{
  "encoder_widths": [96, 192, 384],
  "text_encoder_layers": 10,
  "text_encoder_norm": "layernorm",
  "text_encoder_mlp_ratio": 3,
  "eps": 1e-08
}
Rows from block 7 of the image encoder of a small contrastive image-text model, named by matrix and row number. Each number is 200 + 40 x the weight over its row's rms, rounded and kept within 0 to 999. All counts start at 0.
After each channel's rows are labels from the 100 images, of 14848, where the channel reaches its highest value: "peak on" is the class under the peak. Only what is clearly more common there than usual is listed. The data: cartoon faces.
# r30: branch 2 reduce pointwise conv (encoder.blocks.7.r3.0.weight, 96x384x1x1, standardized in use), inputs 231-307

r30.64,197,153,281,222,133,203,141,274,201,212,174,120,229,254,241,218,187,168,156,176,223,164,208,199,177,160,172,216,138,159,210,214,182,241,212,256,137,212,175,187,221,192,215,197,146,164,188,190,147,184,207,149,203,199,207,178,173,168,171,218,150,178,216,218,172,165,215,167,226,208,174,167,162,253,251,177,234
peak on: hair

r30.5,194,245,228,202,262,208,193,246,117,226,176,157,157,206,199,140,248,266,237,173,189,186,172,177,187,176,175,243,181,235,206,206,208,182,196,211,233,140,232,214,182,159,293,172,145,179,178,247,145,206,221,217,205,181,153,256,233,219,154,203,213,179,280,245,198,207,199,223,200,237,194,177,202,254,209,243,201
peak on: clothes

r30.92,205,125,179,135,185,226,261,143,158,192,150,240,134,203,211,164,159,225,177,216,185,207,104,229,203,88,185,245,124,267,147,208,274,214,125,132,248,163,223,194,144,128,155,164,216,222,148,164,196,184,123,257,167,263,191,175,211,188,218,170,171,204,187,203,185,184,121,208,221,181,213,141,265,197,210,165,104
peak on: backdrop

r30.41,117,177,221,248,221,189,187,211,202,176,221,174,170,250,259,216,132,200,141,145,172,126,220,196,180,192,209,260,177,221,179,204,195,248,235,197,164,176,207,164,190,207,170,255,226,190,222,202,188,181,243,159,223,215,214,145,204,193,156,191,196,182,245,203,245,203,188,251,190,194,198,163,243,204,192,104,259
peak on: clothes; hair

r30.84,253,183,157,244,282,228,193,257,162,176,157,213,199,209,202,185,172,167,201,185,152,134,271,228,217,232,162,167,174,231,156,187,181,207,255,209,216,192,173,220,257,213,137,165,210,217,224,155,165,208,236,199,260,161,160,125,216,149,178,171,229,239,205,204,154,154,194,223,164,261,164,224,179,195,180,183,189
peak on: clothes; skin

r30.73,240,136,234,200,197,185,197,169,171,203,235,239,168,243,211,200,237,221,211,172,202,203,206,252,207,165,198,206,209,246,193,213,192,160,206,185,147,233,209,184,202,222,175,191,215,202,223,213,156,169,272,155,182,168,169,194,288,173,213,158,187,212,183,253,199,148,242,254,217,151,235,222,205,211,269,222,190
peak on: backdrop

r30.58,240,122,132,193,187,211,225,250,190,234,258,239,253,237,203,170,194,223,160,169,234,196,195,240,197,178,214,207,272,216,168,254,198,161,193,207,147,178,237,235,181,199,182,201,218,204,205,182,216,209,244,159,190,179,162,177,156,230,226,262,172,244,244,185,199,174,212,205,257,229,214,222,219,233,220,166,244
peak on: skin

r30.37,231,215,245,269,180,150,249,175,143,194,222,213,156,249,135,201,178,240,171,197,201,198,205,121,247,190,245,237,219,290,207,161,186,143,269,218,231,240,241,193,206,179,214,257,246,209,294,130,205,192,189,250,184,197,147,183,211,202,222,242,218,244,221,230,185,219,226,209,218,205,164,214,225,237,209,143,265
peak on: backdrop

r30.69,166,151,261,247,154,214,153,168,272,191,194,182,205,209,217,247,209,274,172,184,206,254,202,213,220,161,138,222,193,209,141,227,195,229,175,210,169,188,193,200,210,154,198,170,187,181,205,197,164,187,240,164,226,114,174,190,211,260,212,253,196,204,157,238,202,191,170,191,162,227,192,234,231,154,176,216,195
peak on: clothes

r30.88,232,193,184,137,259,182,199,187,210,204,192,205,204,221,252,241,225,231,205,173,201,202,225,185,203,239,160,260,218,191,112,249,200,229,198,229,208,195,216,214,208,263,226,135,133,207,188,258,209,191,220,190,250,216,160,276,190,243,187,203,178,239,229,243,199,162,263,223,126,154,230,218,259,211,204,242,179
peak on: clothes

r30.50,145,203,166,220,255,147,182,188,216,168,220,215,203,199,218,223,127,226,230,231,202,226,127,135,201,210,179,215,234,185,217,219,220,193,210,205,272,208,196,176,208,208,200,145,216,180,213,180,208,189,165,183,204,210,182,186,215,217,250,217,271,214,225,233,209,203,224,227,211,203,235,161,253,168,222,126,199
peak on: clothes

r30.93,271,247,132,200,254,174,248,184,230,192,213,129,175,182,138,196,218,206,217,192,194,186,198,252,254,211,183,200,247,168,179,234,188,225,236,205,147,190,205,206,194,203,137,190,190,230,264,213,144,300,252,158,229,169,221,219,214,148,241,155,165,190,262,198,207,127,198,186,187,216,173,179,145,152,216,161,275
peak on: hair

r30.0,243,229,218,203,217,233,267,197,239,219,216,124,172,268,188,155,237,234,160,150,214,159,208,209,241,256,143,255,220,166,235,184,190,144,265,226,174,219,170,204,210,198,213,219,245,269,266,183,127,213,189,215,164,190,203,170,250,196,165,229,160,196,164,198,183,216,194,155,167,210,181,274,190,156,169,207,214
peak on: hair

r30.8,140,221,176,248,176,220,208,152,235,280,205,203,190,214,215,124,235,243,203,193,247,140,164,215,171,218,198,210,138,215,199,211,178,223,247,206,124,205,206,200,259,192,208,214,181,234,233,234,188,215,176,254,176,192,186,209,139,192,202,226,192,222,175,221,209,241,186,149,247,172,248,224,175,165,237,218,205
peak on: clothes

r30.10,169,190,165,188,280,192,174,244,189,166,213,257,170,197,204,153,210,149,195,186,262,229,229,215,209,130,172,204,179,245,111,175,224,249,223,175,232,196,183,181,232,179,154,177,238,194,192,167,227,227,167,123,283,240,189,267,180,206,231,180,151,240,159,188,149,198,187,225,162,269,222,222,204,214,224,167,182
peak on: skin

r30.57,217,267,198,243,200,277,191,211,200,241,177,145,246,177,143,220,229,209,195,250,160,167,219,218,231,146,184,249,185,234,200,200,233,247,195,182,216,212,204,164,176,170,245,178,189,206,177,190,242,190,182,175,186,197,154,210,155,219,210,224,180,208,232,245,199,167,218,245,274,197,213,191,218,150,237,210,173
peak on: backdrop

r30.81,178,181,215,161,227,174,183,99,206,253,190,211,146,194,134,195,185,226,136,218,239,152,264,214,257,232,213,155,203,182,270,174,194,141,153,224,141,120,193,229,212,262,155,250,164,244,174,189,190,165,163,219,240,224,207,213,212,171,216,213,186,250,254,187,193,186,185,189,223,164,196,168,155,216,162,244,170
peak on: hair

r30.18,197,204,153,231,287,169,174,223,261,188,191,163,149,184,165,229,163,200,161,199,171,225,222,299,253,142,207,178,207,201,194,245,212,197,206,173,194,195,200,153,217,223,152,193,240,200,258,164,213,229,190,185,232,197,174,194,211,236,211,155,253,323,210,203,255,245,250,211,253,229,233,219,171,253,259,186,200
peak on: skin; clothes

r30.63,254,215,189,166,177,194,223,195,152,258,130,216,231,192,187,210,176,213,164,200,167,193,176,239,159,225,262,193,166,224,183,154,218,247,152,144,199,146,299,230,163,224,205,204,224,215,225,158,203,215,149,195,101,210,154,159,185,240,192,153,139,210,180,279,243,176,158,274,248,230,169,233,213,162,155,191,152
peak on: hair

r30.4,113,285,239,254,205,143,166,267,303,190,190,163,181,197,186,187,196,208,143,114,202,186,173,206,190,208,201,193,208,161,256,240,231,180,134,173,200,179,233,207,156,196,176,216,217,185,173,182,142,171,240,223,169,221,182,247,202,195,235,160,258,209,198,203,160,244,156,252,194,279,135,166,189,228,135,221,285
peak on: clothes

r30.13,153,267,141,318,256,195,202,228,175,199,207,196,218,206,189,192,175,248,179,201,174,214,178,234,236,216,180,204,209,272,224,196,183,180,281,175,195,177,259,187,235,180,218,195,193,123,199,190,209,243,173,209,173,161,207,174,167,217,237,239,247,207,131,189,225,209,194,173,306,233,238,218,219,200,224,264,200
peak on: clothes

r30.91,175,226,242,295,202,184,200,153,196,220,122,199,146,225,199,176,158,244,231,171,173,159,178,183,177,171,242,194,166,247,201,229,231,207,142,204,169,200,168,226,257,216,173,182,183,252,223,212,189,193,218,206,184,145,185,289,171,182,216,149,238,306,166,193,228,173,264,239,210,216,255,252,197,222,235,196,170
peak on: hat

r30.16,160,259,236,224,216,201,137,207,156,176,252,154,235,164,134,183,285,191,155,163,222,208,181,173,213,188,240,200,212,233,136,223,157,248,192,155,232,184,174,230,160,187,263,168,213,165,183,205,191,165,231,136,182,273,134,196,218,201,241,209,229,175,204,244,193,215,214,169,163,246,197,260,159,213,195,199,169
peak on: hair; skin

r30.51,205,158,222,214,186,233,222,137,236,171,213,236,210,222,173,164,224,261,244,153,213,219,231,186,195,165,171,190,217,168,169,236,187,257,208,164,170,170,273,196,176,135,158,186,244,252,182,183,191,210,240,189,217,285,168,249,212,198,211,202,258,186,191,251,290,187,210,257,242,189,266,183,175,151,217,168,228
peak on: hat

r30.11,282,235,169,203,158,278,226,176,234,249,169,221,151,193,270,167,189,192,182,246,184,172,210,187,258,275,188,246,153,238,197,240,106,268,151,198,160,227,154,94,186,218,224,212,255,214,221,142,187,162,190,174,193,177,242,211,189,225,207,259,197,264,190,185,179,227,182,261,153,195,223,177,278,188,187,249,316
peak on: skin

r30.12,146,183,308,244,269,277,130,165,195,192,148,130,188,144,191,197,184,203,194,192,154,141,198,203,257,198,248,153,212,228,200,263,190,220,166,166,199,219,164,236,164,232,231,169,174,203,238,222,186,160,221,165,204,181,228,181,162,163,158,240,209,156,250,242,191,194,241,225,150,215,180,206,141,269,202,148,207
peak on: hair

r30.47,229,163,201,120,268,198,147,165,229,242,222,215,142,183,201,171,139,226,160,171,237,193,192,194,168,178,199,245,198,180,271,210,186,180,186,197,198,245,282,178,234,192,193,190,149,164,233,204,209,229,243,251,147,176,184,206,220,189,146,184,192,152,184,237,194,223,148,226,207,197,232,190,164,259,172,251,237
peak on: clothes

r30.48,278,256,216,251,217,140,143,170,170,194,165,169,180,168,225,167,218,222,207,228,184,196,222,267,154,215,136,210,256,134,195,186,195,230,196,175,113,255,150,164,189,262,211,213,136,188,150,162,193,189,158,178,173,209,176,217,244,148,176,184,172,197,184,194,241,240,208,177,221,175,214,201,213,140,172,215,259
peak on: hair

r30.27,126,189,215,216,284,108,221,155,178,205,213,254,211,231,182,198,138,171,156,209,223,192,200,110,195,163,209,148,250,230,216,179,197,187,198,181,138,152,212,208,235,208,128,233,264,211,181,232,152,151,149,219,249,177,155,171,200,221,209,184,213,236,219,204,213,118,222,232,206,162,178,163,165,159,179,137,181
peak on: skin; hair

r30.70,243,219,193,194,229,258,171,180,233,224,178,243,162,197,194,201,191,211,180,176,241,181,297,225,242,200,168,228,236,169,153,209,226,143,242,180,181,201,159,260,198,184,189,182,150,200,259,230,196,220,195,194,250,188,206,160,121,155,183,207,147,269,188,193,209,216,197,221,192,232,159,165,149,108,211,191,205
peak on: hair

r30.75,64,262,153,204,183,151,192,236,163,160,209,197,222,159,135,170,217,209,138,217,218,225,201,288,214,153,248,202,192,166,133,189,164,175,253,250,188,147,193,247,102,190,158,224,154,193,206,163,211,200,238,221,169,220,200,194,226,220,149,197,184,210,243,208,231,244,220,262,176,184,222,179,152,231,172,166,279
peak on: clothes

r30.42,166,206,218,208,162,239,222,187,112,174,205,142,197,124,183,250,217,125,195,272,192,208,238,231,217,208,215,217,186,140,135,174,286,169,175,210,274,186,207,210,241,152,168,208,176,228,174,159,163,122,189,208,175,176,204,119,145,202,210,207,180,181,253,212,235,184,195,222,232,169,206,159,185,273,251,241,197
peak on: clothes

r30.71,254,225,267,140,206,182,241,149,233,161,226,242,185,176,211,182,190,195,179,277,208,225,213,180,192,166,213,182,274,221,220,199,175,187,182,211,206,233,175,196,187,213,145,210,207,220,191,213,176,206,168,185,261,215,146,190,211,163,176,214,188,230,216,209,239,193,175,182,203,205,227,246,223,128,203,264,158
peak on: skin; hair

r30.40,266,206,194,183,238,201,277,252,198,214,194,211,190,183,149,196,285,184,227,230,191,200,219,190,227,166,204,211,211,157,182,277,211,210,176,193,205,225,180,139,213,220,195,142,207,255,231,202,177,192,114,238,273,220,232,193,230,219,224,261,171,192,186,226,203,281,189,200,179,231,218,263,176,258,206,207,200
peak on: skin

r30.90,185,212,158,298,253,167,252,250,251,191,203,169,212,245,196,180,184,191,227,178,202,188,247,265,183,241,172,186,220,237,193,181,183,218,226,228,191,175,178,282,212,200,183,209,183,181,177,228,190,222,244,218,232,208,206,182,207,212,144,161,198,278,149,205,194,180,152,238,214,235,202,158,191,229,264,276,201
peak on: clothes

r30.6,192,252,193,159,248,224,212,190,209,212,177,122,242,199,156,184,218,236,219,142,199,124,201,280,256,290,189,168,135,237,171,177,193,164,246,192,318,209,171,200,200,214,188,195,174,208,182,271,153,205,157,162,218,254,178,200,184,198,178,213,209,147,230,211,191,272,220,180,144,187,277,217,256,173,261,181,239
peak on: hair

r30.44,149,138,134,264,223,166,181,179,230,210,241,253,172,211,180,232,191,236,168,266,152,218,248,212,233,224,275,239,244,205,232,175,183,207,180,253,204,232,181,273,159,230,146,211,206,179,217,138,187,175,161,142,208,230,171,208,166,187,202,245,177,214,272,208,220,177,215,200,264,221,207,189,205,230,195,244,175
peak on: clothes

r30.31,115,175,204,178,183,190,258,254,260,195,120,211,171,163,178,165,214,240,190,202,173,143,192,279,209,281,202,180,187,180,185,225,253,199,245,233,238,177,187,185,250,212,223,228,200,175,222,202,188,184,286,230,163,190,174,150,194,208,202,234,214,169,169,170,185,192,231,156,187,231,188,188,196,275,205,205,278
peak on: clothes

r30.68,215,177,187,186,125,165,147,157,272,166,152,236,205,203,199,139,200,210,189,169,150,243,206,158,219,220,208,253,172,272,179,217,251,140,166,194,289,167,198,271,257,241,188,210,226,233,253,167,210,233,314,198,181,165,216,152,190,241,245,249,149,235,150,289,195,200,229,232,232,127,134,161,171,175,240,235,182
peak on: clothes

r30.82,284,244,206,290,166,100,164,199,193,224,210,240,212,217,166,175,149,210,227,194,165,200,194,279,209,162,207,160,207,220,174,171,211,215,219,146,151,176,155,217,213,149,171,236,187,195,199,259,145,194,200,212,213,119,216,200,228,165,179,185,208,164,256,175,177,193,130,253,206,187,263,229,208,185,279,201,205
peak on: clothes

r30.60,194,176,226,189,159,261,137,175,197,241,205,194,158,218,199,205,142,161,210,216,174,170,239,183,195,157,206,199,126,167,181,222,250,242,227,163,225,233,264,170,167,185,184,196,153,256,234,179,201,203,176,196,266,200,222,221,223,226,174,183,190,242,171,215,251,192,154,236,208,218,198,212,209,202,262,198,180
peak on: clothes

r30.79,170,258,224,287,214,196,212,196,164,152,149,255,191,160,159,159,192,134,293,226,209,171,222,169,185,239,231,230,236,274,166,222,264,161,240,198,187,187,187,191,223,210,201,221,200,176,188,195,186,160,182,162,210,247,252,183,150,245,237,249,219,242,200,148,204,197,208,101,174,192,212,208,209,158,209,250,233
peak on: clothes

r30.17,179,189,146,204,274,158,242,125,280,199,239,183,222,203,225,222,192,203,183,206,173,193,252,242,172,239,145,199,145,203,168,240,231,213,231,190,170,202,233,222,191,194,139,195,187,201,195,221,217,179,146,199,202,237,197,140,156,231,174,214,185,239,276,170,207,184,198,249,164,273,227,262,232,190,214,189,155
peak on: clothes

r30.66,137,234,163,230,177,228,208,173,217,241,178,272,248,171,199,244,233,186,210,272,171,129,193,227,210,209,209,197,333,326,175,185,146,168,145,173,108,180,184,190,197,200,237,311,242,191,216,213,220,224,242,241,201,213,206,249,235,140,217,175,157,228,212,181,205,233,225,166,223,235,196,219,162,205,221,195,233
peak on: hat